{"model": "sound classifier", "dataset": "synthetic speech, music and everyday sounds put through simulated rooms and audio effects", "train_examples": 39062, "n_mels": 64, "hop_length": 160, "input": "log_mel", "spec_augment": true, "win_length": 512, "targets": ["distance", "source", "number of effects"], "num_classes": [2, 4, 4], "arch": "jasper", "norm": "groupnorm", "activation": "relu", "weight_standardization": false, "depths": [2, 5, 2], "kernel_size": 5, "stem": "single", "widths": [128, 160, 192], "label_smoothing": 0.05, "loss": "binary_cross_entropy", "init": "torch_default", "residual_init": "scaled_by_depth", "optimizer": "soap", "beta2": 0.99, "lr": 0.002, "beta1": 0.9, "shampoo_beta": 0.99, "eps": 1e-08, "precondition_frequency": 25, "max_precond_dim": 1024, "merge_dims": true, "one_sided": false, "adamw_lr_other_params": 0.0021, "adaptive_grad_clip": 0.02, "steps": 15200, "batch_size": 384, "epochs": 149.4, "lr_schedule": "wsd", "decay_fraction": 0.3, "final_lr_fraction": 0, "warmup_steps": 1520, "weight_decay": 0.09, "adamw_weight_decay_other_params": 0}
Rows from block 5 of a small sound classifier, named by matrix and row number. Rows with one number belong to one channel. Each number is 128 + 24 x the weight over its row's rms, rounded and kept within 0 to 255. All counts start at 0. Numbers have three digits each. After the name is the row's rms in percent of the matrix's.
After each channel's rows are labels from the 100 clips, of 14848, where the channel reaches its highest value: "loudest band" is the band of the loudest frequency at the time of the peak. Only what is clearly more common there than usual is listed. The data: synthetic speech, music and everyday sounds put through simulated rooms and audio effects. In brackets: how many of the 100.
# convs0: first width-5 conv (model.blocks.5.convs.0.weight, 160x160x5, each kernel summed), inputs 0-159
# convs1: second width-5 conv (model.blocks.5.convs.1.weight, 160x160x5, transposed, each kernel summed), outputs 0-159

convs0.82 098:142115173100135130154141176131125094191082122105136178152143137118120149130166144142115150087120134143145149102137114169126128090127117123106137136146153151150151122099166139141145139141116106139112093140137108093157174103132136130135094088112115121110125119156149119127152123119106157156108115139107125116093104110176171185084109104124121131136128089134116117159120095124153098119157088138113147158133113119128087099137152153094098150091138174110116124132060153172147110112123114
convs1.82 091:145079139143104094114125106131131141165129138136138091110133084111077102146133140140182145154088134124133140133127115120130140143130128136152174130112138169116173158158130131141112115100121118166114102135124130175133103173165138154115160123155111164091155121159151115150163129084170137125166103147149147175101095132139142088088148139122080102120133108133168138138161145124143158119128145109129178114157180083113096125143102150115117100135166128172148158113128128106114143149127137
loudest band: 1000 to 2000 Hz (47)

convs0.99 091:102090124139131083107124170106109142150111123111111092140102141114092100151167115133107127104150173147213138096108134121110120097154102124139112108105148148129134133124129133146122152150159123167153142089157139123202152124171129120143117099105117152119122195154101150139117107171104139090131119108163097154125089134118121123118137116106120112134110135113133152127149131118103089106128156131128147146126104135156117132116128117105167137118129115157187163118072150121185114147109125
convs1.99 098:109102114093130123109082099142121079106143072118105113126115116129092100163129092126116114135106143107109117122094183146120167107129121183115148148118135077141136148164124110141144180107113126125127147112110123115125067106116099114173120130159165131138105119138143151119142161127172137141120108129160128139115120101154115128160118139111109122137149145172164154133098128123147156102116088152157088128134134091093088121096116119095116122123118091173118081129121118107108065164139128
loudest band: 1000 to 2000 Hz (28)

convs0.43 104:153148154159116151120132133124110148080149143107152133153188115126106122130141145088148119120123123132120139157168156113081146134102101114157143157086113113156104107092132191150121114164119120092135097119132111154112109120124141123175132103133163137093132094136112133073118169135088148122095124121146141099151157096077082114100130129100105141160139119166081139134160125138124090110154113117126111116105139092100090130116156168113175107137155146130136112108115130124125092101097162
convs1.43 101:111145118145116088134122163131108174136117100139187128080157115108119138110112084125154135122127113119123106119132117115097111128150159146096116091161149139127134147174133120124167128111158141122134135145140132117122063117115081155136150137152125102113124095131151144111102088107136107162149121133186146154124151059097149150095138103132105127181089099120153114097068108118108155134149111116087141105126098131145117119148120108131114135139112145107134127124090123084093128107088074
loudest band: 500 to 1000 Hz (39)

convs0.152 104:150122087101128065111133127080151162156138142131097132170116114125100148106136117128092141119082159148118110113092089117126149099135122136180155122172143114165098132119093125120111148096147146107161150097166120129115141144144149154153116141137100134101132132155116125101128152118138090102157152136106147133133165133143112170126175138152172112171110160149105113117150139159129143113079140171135179168125096136119113157102143149140127100140160184118145149111123124142122145144165098
convs1.152 108:125088120128082170128085138132167096108113076125112176151113153145128162162156087151122092143155124129114127161118142104120103136144097162082132082131117119127148119125136127112130121143124127120101196148140182139137163107101091131119140146135147141134152136120110109128144095114103142104123113141126157174143160136211121162126114125197113124113152151135085149132186123112146136135101143146131152127165139142112108166140155124145112154127141152139123155104154106134139122121134154
loudest band: 4000 to 8000 Hz (28)

convs0.123 106:128129134134113129177136088108141111149124110131133146140119120128178162180163108133142172149102117110107083091149071161163153117108138093125104141118122142123163138111135141110117151094110147115082124084108119121116088098117150109116128138140174113127108138139126157094105126112144131138134129068121142069139133131122120170136153142108192108141139131086148091116160133132127158154082110179161131156140150115127147194126135150129106142119166092138153118123136137121115158112127143
convs1.123 103:095073137126152139114151142149157143095083089132095146143094147120129122157179109138064109130120135148127128138133162102131125120087125123138090140136107134094101107059131173144081107155141099122132131102168168087125136141126115085154130137110164131119119093141137110147133121155172120117109106140135166121126116135133089113142161103124116139159128121142118122121100095141147079149129101085143099081090140111135117108089114069141116090125131134150118116155153148139150114125141101
loudest band: 4000 to 8000 Hz (35)

convs0.59 097:144113159181125101130109174149151126174188117120126169134131082122099146110124107117105154138127149141107125136120082122120111120104119151118126110106174138135103092112094179147127121119152135152147160110133131148141128115147136100057155149091088120076113151150188124158110079115121122121148101138171123160132087119093101155132113106109106129100137118105101131131135112122135109129101148137116138154183133166121136108146096157139156097118161117159130163127131148145141090132128135
convs1.59 106:104099133116130123146140137134109135156104106154099112122140097104088125153111120114074151100153133143131114124138160089106157102116153157165141156150122120091080111147136094143134138149120124084144136120144107132124109124078121121185133117143168074155149148121088130127080158105168143129179128145139160126129142116079138118128154159126121144128094131089105132128111161097122186117111114131135169084102090167140112153111130155122081128117071137140110145148132118136162122140132165
loudest band: 1000 to 2000 Hz (45); 2000 to 4000 Hz (27)

convs0.31 101:124128110144117100124125116137115095076087116124131120095130142130126143137154156163106128190092092120173171088104087150140117140172136091148134126112118144153156124155127152159114170098140102163124121155148152164104155164138109132107110112122143135153144149104107119125172146122098099116104136120157130151104067147143149142139166181131112135130156100140147130170133111119169117102151113131168136128110157136115148172137177135134156141155126137100189152122107148119110100109151128
convs1.31 097:117100137091102158097129118161094102120117120132115093098123098120146140168173106096130130151123115148152136137132175125146132115143142126139108127112139115112162133103115094125111178084172145130131063123194103152113074147133131135141182127120100140109132119083091126107124107119146095131122085154127109131119190121111177145134182089128133143086108134149079105152117120147147122133113133146097138139150133084137125105160108118127154148136129094140148115116124118089158155105138118
loudest band: 2000 to 4000 Hz (25)

convs0.89 103:125113113174158108168138132163131111144150187131151131172131111105155080125094120149112116133145077099131130091165144152128157113129167128181104156115133143142092142116115092129148119169151087089175114100122111093121108122143117118179088085142112148109160111096140117117148117125112119126179113081113109138154113099152154135134133092134158122121116108097122144153095110099121135116135116129115096173135110156103150103117134112159172182125080143116123115140122117140135136128121114
convs1.89 102:124155165148125138114172116170120162103143185137108132093151147124100109125149145134088100119160097152137140118121128144104146125111083139103118143142130175092084107119103138104146168152117116143124108127115092132138161182076133118087148169124133165145150130110147102143122176120130086119124165137128099109115093123146123124107079145147126115127124133104142157100152158129170127132112156100114130168134153148088133162097122110101170076123168108099132140146128136153134127121106175
loudest band: 2000 to 4000 Hz (33)